{
  "model": "segmentation model",
  "dataset": "rendered roads seen from a driver's seat, with toy cars, trees and houses",
  "train_examples": 145000,
  "image_size": 48,
  "crop_scale_min": 1,
  "horizontal_flip": false,
  "translate": 0.06,
  "num_classes": 12,
  "encoder_arch": "resnet",
  "encoder_norm": "batchnorm",
  "encoder_activation": "relu",
  "encoder_depths": [2, 3, 3],
  "encoder_kernel_size": 3,
  "encoder_stem": "deep",
  "encoder_avg_pool_shortcut": true,
  "encoder_widths": [64, 128, 256],
  "decoder_norm": "groupnorm",
  "decoder_activation": "silu",
  "decoder_weight_standardization": false,
  "decoder_widths": [48, 96, 96, 96],
  "decoder_blocks_per_level": 2,
  "decoder_block": "basic",
  "decoder_attention": false,
  "decoder_upsampling": "nearest_conv",
  "init": "torch_default",
  "residual_init": "none",
  "optimizer": "adamw",
  "learning_rate": 0.0015,
  "beta1": 0.95,
  "beta2": 0.99,
  "eps": 1e-10,
  "max_steps": 10300,
  "batch_size": 256,
  "epochs": 18.2,
  "lr_schedule": "cosine",
  "final_lr_fraction": 0,
  "warmup_steps": 200,
  "weight_decay": 0.4
}
Rows from block 3 of the decoder, named by matrix and row number. Rows with one number belong to one channel. Each number is 128 + 32 x the weight over the matrix's rms, rounded and kept within 0 to 255. All counts start at 0.
# convs0: first 3x3 conv (decoder.decb.0.1.convs.0.weight, 96x96x3x3), inputs 0-6, a 3x3 kernel for each
# convs1: second 3x3 conv (decoder.decb.0.1.convs.1.weight, 96x96x3x3, transposed), outputs 0-6, a 3x3 kernel for each
convs0.54 [118 157 145 109 160 144 107 152 109 134 135 137 158 166 173 159  90 102 158 148  87 142 117 121  69 113 111 133 128 123 154 136 108 104 144  76 131  82 158 113 151 134 109  85  50 120  46 120 161  94 116  62  99  68 120 175 170 157 167 157  81 104 116]
convs1.54 [105 113 163  80 110 117  73 113 128 104 128  64  93  90  95  64 130 109 181 217 168 126  96 139 126 112 141 160 167 179 127 128 105 135 136 112 135 183 148  72  97  73 114 152 173  92 184 116 199 203 146 111 121 115 165 191 171 126 127 150  87  67  89]
convs0.55 [ 39 106  96 158 112 104 137  89 112  98 103 151 122 169 118  98 180 141  67 115  46 115 140  85 129 106 116 138 218 162 144 193 169 128 143 130 144 227  71 139 154 115  80 162 136 129 163 158 130 129 156  85 216 178  98 114  90 105 163 112  66 128 100]
convs1.55 [135 149  94 190 145 132 179 172 166 112  63 105  68 105  98 140 120 142 146  96 172 144 165 132 152 154  95  97 137  90  82 102  81  56 122  88 135 151 126 137  88 169 108 152  68  79 104  92 149  54 137 127 143  93 116 119 103 137 111 155 175 193 160]
convs0.56 [105  59  98 117 135 161 185 124 128 123 123 113  97 120  93 106 116 122 146  71 129 147  66  91  82  47 104  93  53  76  57 128 142 125 100  83 137 134  68 172 102 144 210 158 113 110 147 110 126 111 155 157 184 134 131  95 124  62 104 171 149 159 148]
convs1.56 [132 105  85 164 132 138 176 217 224 159  71 119  99 194 158 205 137 132 138  75 135 145 158 138 146 126 143 196 113 154 173 152 141 173 216 157 173  96  83 146  75  94 133 163 133 133 143 143  77 159 166 191 121 183 126  91 150 141 105 167 160 121 149]
convs0.57 [122 130 192 123  36  87 128 105 113 175 222 145 141  75 139 146 155  28 124  90 110 173 123 172 205 202 142 125 148 154 149 125 149 179 143 157 164  83 169 151 155  90 146 139 122 191 210 196 154 199 116 120 218 109 137 149 127 130 151 110 105 122 126]
convs1.57 [118 126 151 151 222 193  78 100 102 167 112 103 102 107 112 135 101  67 138 125 103 223  69 126 133 142 117 113 138 115 116 103 147 105  69 140 100  85  59 149 155  79 115 165  77 176  43 134  99 121 106  56  39  88 129 112 110 155 105 128 134 112 135]
convs0.58 [ 93 102 142  94 145 140 122 164 191 144 106 142  96  87 129 105  77 144 124 133 134 149 112 142 127  93 110  95 126 138  82 111  96 120 111 116  86 172 172  52 158 172 109 172 147 133 127 157 120 137 115 133 124  77 143 219 172 123 152 153  95 111 134]
convs1.58 [100 134 182 104 143 137  87  94 102 129 150 147 121 100 139 157 141 133 117 153 150 114 103 117 131 172 188 125 183 163  95 156 126 130 137 158 103 135 132 121 101 207 135 113 153 109  95 153 147 137 103 138  58  34 110 161 177 133 152 116 138 132 141]
convs0.59 [ 90 134 104 108 141 156 144 149 132 134 155 157 107 143  98 110 144 167 149 148 105 124 120  74 118 133  92 110 117 101 160 119  73 113 153 122 148 171 119 142 143 163 120 176 105 148 156 178 159 111 175 134 121 124 112 105  89 152 150 125 166 154 151]
convs1.59 [108 172 147 132 140 106 114 118 130 138 133  84 116 152 167  91  77  86 176 150 128 109 108  89 108 124 125 133 131 100 136 106 124 132 116 119 128 177 134  94 119 120 124 115  99  90 183 151 119 134 155 110  45 106 105  73  56 156 140 143 130 121 119]
convs0.60 [113 116 134 124 159 173 115 128 188 146 142 158 182 187 162 170 147 169 120 145 106 156 106 137 113 115  93 135 124 135 134  96 140 135 136 120  93  36  30 121  97 138 141 104 116 140  93 179 210 156 151 163 155 203  83 138 116 162 186 201 129 124 138]
convs1.60 [ 87 177 124  64  91 122  97 115 133 148 115 117 191 117  57 136 105 108 144 166 168 115 106  95 127 156 144 119 164 165 144  81 133 148 143 146 132 148 133 102 154 124 123 154 201  76 109 152  66 114  92 155 115 136 115 151 159 102  98 122  79  94 121]
convs0.61 [132  89 120 177  82  63  75 150 128 120 168  89 164 135  75  81 121  84 120 133 137 165 154 140 105 146 122 161 159 120 153 157 110 167 164  76  75 148 135  99 159 169 154 218  95 182  61  81 150  93  92 168 229 104 156 120 142 122 151 124 114 151  88]
convs1.61 [132 106 143 139 157 147 162 139  95 130 143 177 137 154  74 129 125 170 111 100  76 108  99  68 121 123  81 142 132 103  99 143 114 125 143  99 119 166 105 135 143 169 142 134 106 148  46 123 127 187 153 104 177 119 125 151 154 140 129 138 107 113  78]
convs0.62 [134  98 129 129  86  71 121 110 103 114 126 132  68 177 139 108 123 171 117 154 170 156 117 146 173 120 100 153 122  93 156 103  92 156 134 141 132 112 109 121 111 122 193 162 121 129 165 188 143 132 150 130 107 128 157 140  90 129 112 109 104 136 169]
convs1.62 [130 150 125 111 115 116 172 180 153  95  93 138 111  99 146 117  73 147 113  97  81 106  82 111 105 102 130 136 120 140 166 178 153 148 143 123 130 124 116 112 156 169 140 121 137 122 137 144 122 138 135  93  54 132 137 151 156 119 167 150 116 162 145]
convs0.63 [ 33  72 120 141 154  84 104 146 126 118 150  84 115  63 131 137 195 134  45  83  75 126 139  72  89 129 140 130 102 124 108 119 120 127  55 130  85  67 168 139 133 107 131  97 102 149  87 130 126 134 134  99 104  94 102  65  78 118 148 131 107 106 136]
convs1.63 [112 154 120  66 148 179 134 180 117  64 186 144 177 125 129 116 176  93 109 114 142 120 164 131 168 163 135 147 167 143 133 210 149 171 129 166 110  73 128 149 150 120 105 129 155 152  98 134 125 135  71 152 150 100 150 120 133 132 155 108 157 169  93]
convs0.64 [181 187 188 170 157  76  84 140 219 127 185 139  76 163 139  93 143  78  64  69  77 117 107 118 125 131 165 172 125 182 178  65 145 154  84 105 188 167 110 153  61  78 126  66  97 165 114 126  76 153 124 132  57  31  95 171 142 144 124 131 145 119  85]
convs1.64 [166 133 164 135  92 139 116  67 143  89 145 181 120  70  70 154 103 137 128 140 109  84 121 197 167 106 143 159 169 121 114  80 122 148 116  79 105 105 125 149 189 119 183 126  57 124 138 139 198 133  86 118 156  89 103 147 122  92 108 137 115  84 117]
convs0.65 [117  45  97  73 105 100  70 120  76 133 122  48 105 143  83 115 128 108 131 149 139 129 139 145 128 133 139 154 118 141  93  73 148 116  99 124  89 119 162  91 129  91 125 145  96 145  87 126 155 109 101 151 125 137 153 152 115 143 161 105 212 184 177]
convs1.65 [ 83 221 109 129 188 146 181 189 166 156 105 147 173 134 107 135 127  70  92  94 116 135 137 152 101  94  92 128 130 128 142 149 162 154  92 126 137 124 130 136 199 142  78 161 124 121  88 148 114 169  85 169 109 158 129  34  32 139 108  86 167 148 139]
convs0.66 [132 109 125 154 113  78 132 126 147 105 112 146 122  89 139 135  89 114 136  75 121 104  65 142  36  78 116 194  96 175 161 104 114 127 149 119  94 151 186 131 117 148 118 171 104  94 165 165 140 117 179 153 116  95 134  86 145 123  83 114 157 128 156]
convs1.66 [186 133 110 136 122 109 149 101 111 116 202 159  85 142 101 120 176 152 128 196 149 152 161 156 166 148 117 131 175 103 110 100 142 120 131 183  97 130  90 123 112 148 137 151 138 138 137 149 116 136 145  85 126 142  99 122 123  82 159 157 143 147 129]
convs0.67 [106 112 116 108 147 160 115 171 144  99 152 123  71 148 127 132 134 132 106 189 147 109 172 143 116 161 147 147 131 101 139 110 102  94 148 167 127 138 126 173 123  94  81 221 137 120 172 125 129 125 180   8 165 166 130 134  90 115  82  89 112 119  98]
convs1.67 [ 97 115 108 145  78 109 169 143 140 114 106 159 107 128 133 134 105 119 153 115  99 133  67 154 137 147 140 155 157 124 192 108 159 189 165 133 156  84 113 195  80  93 139 185 118  46 154 143  61 144  93 153 102  84 157 182 133 146 124 161 131 103 145]
convs0.68 [179 190 166 172 194 156  94 109 120 133 106 146 132 113 159 124  99 165  52 107 101  55 117 112 102 144 141 137  88 129 149 126 105 143 150 119 122  69  82 126  89  74  68 125 123 128  85 138 112  87 150  82  54 122 178 169 148 184 163 136 161 143 140]
convs1.68 [114  62  79  79  41  90  85  81 111 121 149 140 114  94 137 137 107 122 151 226 161 164 158 178 154 126 147 112 123 101 124 104 128 165 123 151 136 133 134 142 143 141 121 196 130 142 185 154 154 161 161 138 133 151 119 117 124 127 128 136 118 120 110]
convs0.69 [117 119 125  93 134 129 115 127 104 141 110 127  78  63 100  72  55  95 102 121 122 152 170 168 148 169 156 169 161 159 146 152 145 152 150 132 144 140 105 146 157 129 116 176 197 105  96 144 107  90 120 110 130  89 193 150 153 159 145 117 123 120  97]
convs1.69 [123 125 142 103 128  99 121 158 113 164 160 163 155 195 140 104 146 132  89  99  96 141 121 102 153 126 113 101 124  85  98 113  82 125 132 112  61 114 120 126  93  66 155 118 119 168 111 108 151 165 157 114 136 113 132 136 147 145 138 147 108 136 116]
convs0.70 [137 141 102 101 127 127  96 142 114 118 162 172  93 157 148 126 128 163 146 179 112 140 169  93 114 124 137  96 111 150 120 165  82 113 118 113 136 185 106 134 122  78 101 154  96  34 170 150 155  91 158 188 148  54 155 117 123 171 145 149 182 133 108]
convs1.70 [ 89 214 104  82 110 108 139 113 149 106 142 113 105 124 127 104 130 102 118  83 118  91 122  78 141 141  55 115 114  53 118 144  96 130 103 144  98 102 165 147 118 144 106 158 128 129 131  65 173  75 122  84 167 202 125 135 112 115  86  78 116 106  96]
convs0.71 [168  99 107 136 162 151 126 156  93 132 132  83 167 122  92 139 184 114 122 141 170  90  93 136 121  71 180 101 102 134 114  98 123  98  92  29 162 132 127 154 119  92 118  80 121 103 174 121  47 157 179  49 121  60 104 129 112 150 137 110 148 129 115]
convs1.71 [126  89  75  98 107 106 122 108 143 127  98  95 187  48 109 154 116 121  97 189 171 112 156  86 125 162 173 142 125 128 124 150 123 124 125 160 116 221 135 115 175 115  70 116 199 160 121 203 148  78 115 109  62  99 143 109 135 146 107  97 185 145 131]
convs0.72 [151  75 155 115 165 161 126 110 156 143  51  56 126  98 163 130 107 132 127  56 160 118 128 148 140 134 150 132 133 108  90  88 172 170 114 127  70 176 128 132  88 227  86 155 140 150 181 128 137  93 152 143 103 120 137 136 108  94 132 103 131 108  93]
convs1.72 [149  91 109 114 152  91  95  78 135 106 196 140 122 119 108 156 157 128 118 128 227 144 136 141 170 136 157 147 183 145 150 117 132 157 153 188 109 112  93 116 161 159 148 176 155  41 175 172 109 172 117  69 121 139 126 146 128  97 180 111 155 135 139]
convs0.73 [133 156 140 163 185 155 137 135 159 127  93 111 204 140 124 148 161 131 104 138 120 140 131 104 161 142 149 128 149 164 132 139 143 160 169 139  96 107 172  45  94  93  91 129 108 191  92 180 128 131 112 164 138 120 141 159 146 127 140 127 110 136 107]
convs1.73 [ 86 130 143  73 111 183 159 117  57 102 191  95 116  99 113 142 178  89 128 135 114 130 140  92 113 133 161  97  75  97 138 132  89 141 105  91 132 139 152 162 138 134 100 140 149 158 122 125  93 141 100 149 135 108  97 123 128 108 147 147 142 152 122]
convs0.74 [118 150 163  97 114  82 136 134 148 129 129 101 165 140 164 128  95 146  75 100 111 100 150 150 114 155 154  73 105 138 101  96 109 125 134 115 161 135 131 101 206 149 113 149 131 131 126 140 142 171 106 105 128 117 123 131 140 131 114 125 131 102 106]
convs1.74 [117 115 134  89 127 123 124 145 126 109 136  67  84 154  78  87 150 126 123 113 142 126 129 163 122 112 131 115 129 134 159 166 130 143 155 131 102 122 157 117 104 101 157  99 119  81 114  73 150 105 128 176  98 137 119 142 119 125 134 119  98 142 127]
convs0.75 [ 75  92 111 113 176 157  98 158 156 119 144 142  94  92 158 120 140 161 120 135  45 141 126  82 150 163 145 121  60  99 116 134 130 145 187 150  87 140 156 196 197  83 157 206  75 111 111 119 103 135  95 113 107 133 111  95 145 102 108 184 138 124 167]
convs1.75 [147  75 107  97 115 152 173 125 106 101 150 123 143 144 178 120  88 137  95 176 104 163  80  97 143 148 123  83 118 132 135 107 148 181 121 125 178  66  91 129  42  81 114 172 162 223 113  78 185 126 107 188 112 154  77 161 168  94 161 152  97 129 137]
convs0.76 [130 136 111 199  80  53 111 111  80 107 169 170  74 173 101 161 159  64 186 118  58 120 129 105 103 144 129 161 136  88 105 126  63  68 151 149 148 132 143 107 111 101  56 152  56  45  57 180 114 130 157 124 197 102 149 172 103 133 166 121 123 183 146]
convs1.76 [ 89 151  88 167 186  87 110 121 141 142 124 143 123 108 102  77 133 171  99  76 145 145  80  93 129 103  74 130 155 145 163 122 112 114 145 127 113 136  87 126 161 151 155 127 198 115 155 130  75  74 136  35 162 156  87 125 111 109 101  90 108 102  82]
convs0.77 [ 97 119 134  45 126 144 139 116  79  80 125 110 110 104  86 179 127 127 106 126 160  92 124 152 122 145 183 113 151 143 103 168 109 114 105  95 116  77 116 116 107 100 182  77 100  87 133 133  68 200 178 152 130  96 110 122 119 150 125 140 178 108 138]
convs1.77 [126 180 143 117 138 154 107  77 176 198 127 131 139 100 146 143 128 147  98  85 102  40 115 123 119 165 101 159 134 152 149 131 141 146 111 135 127 170 155 131 175 143  93 123 141 104 136 130  82  94 168 141 123 153 126 114 104 121 117 117 144 132 141]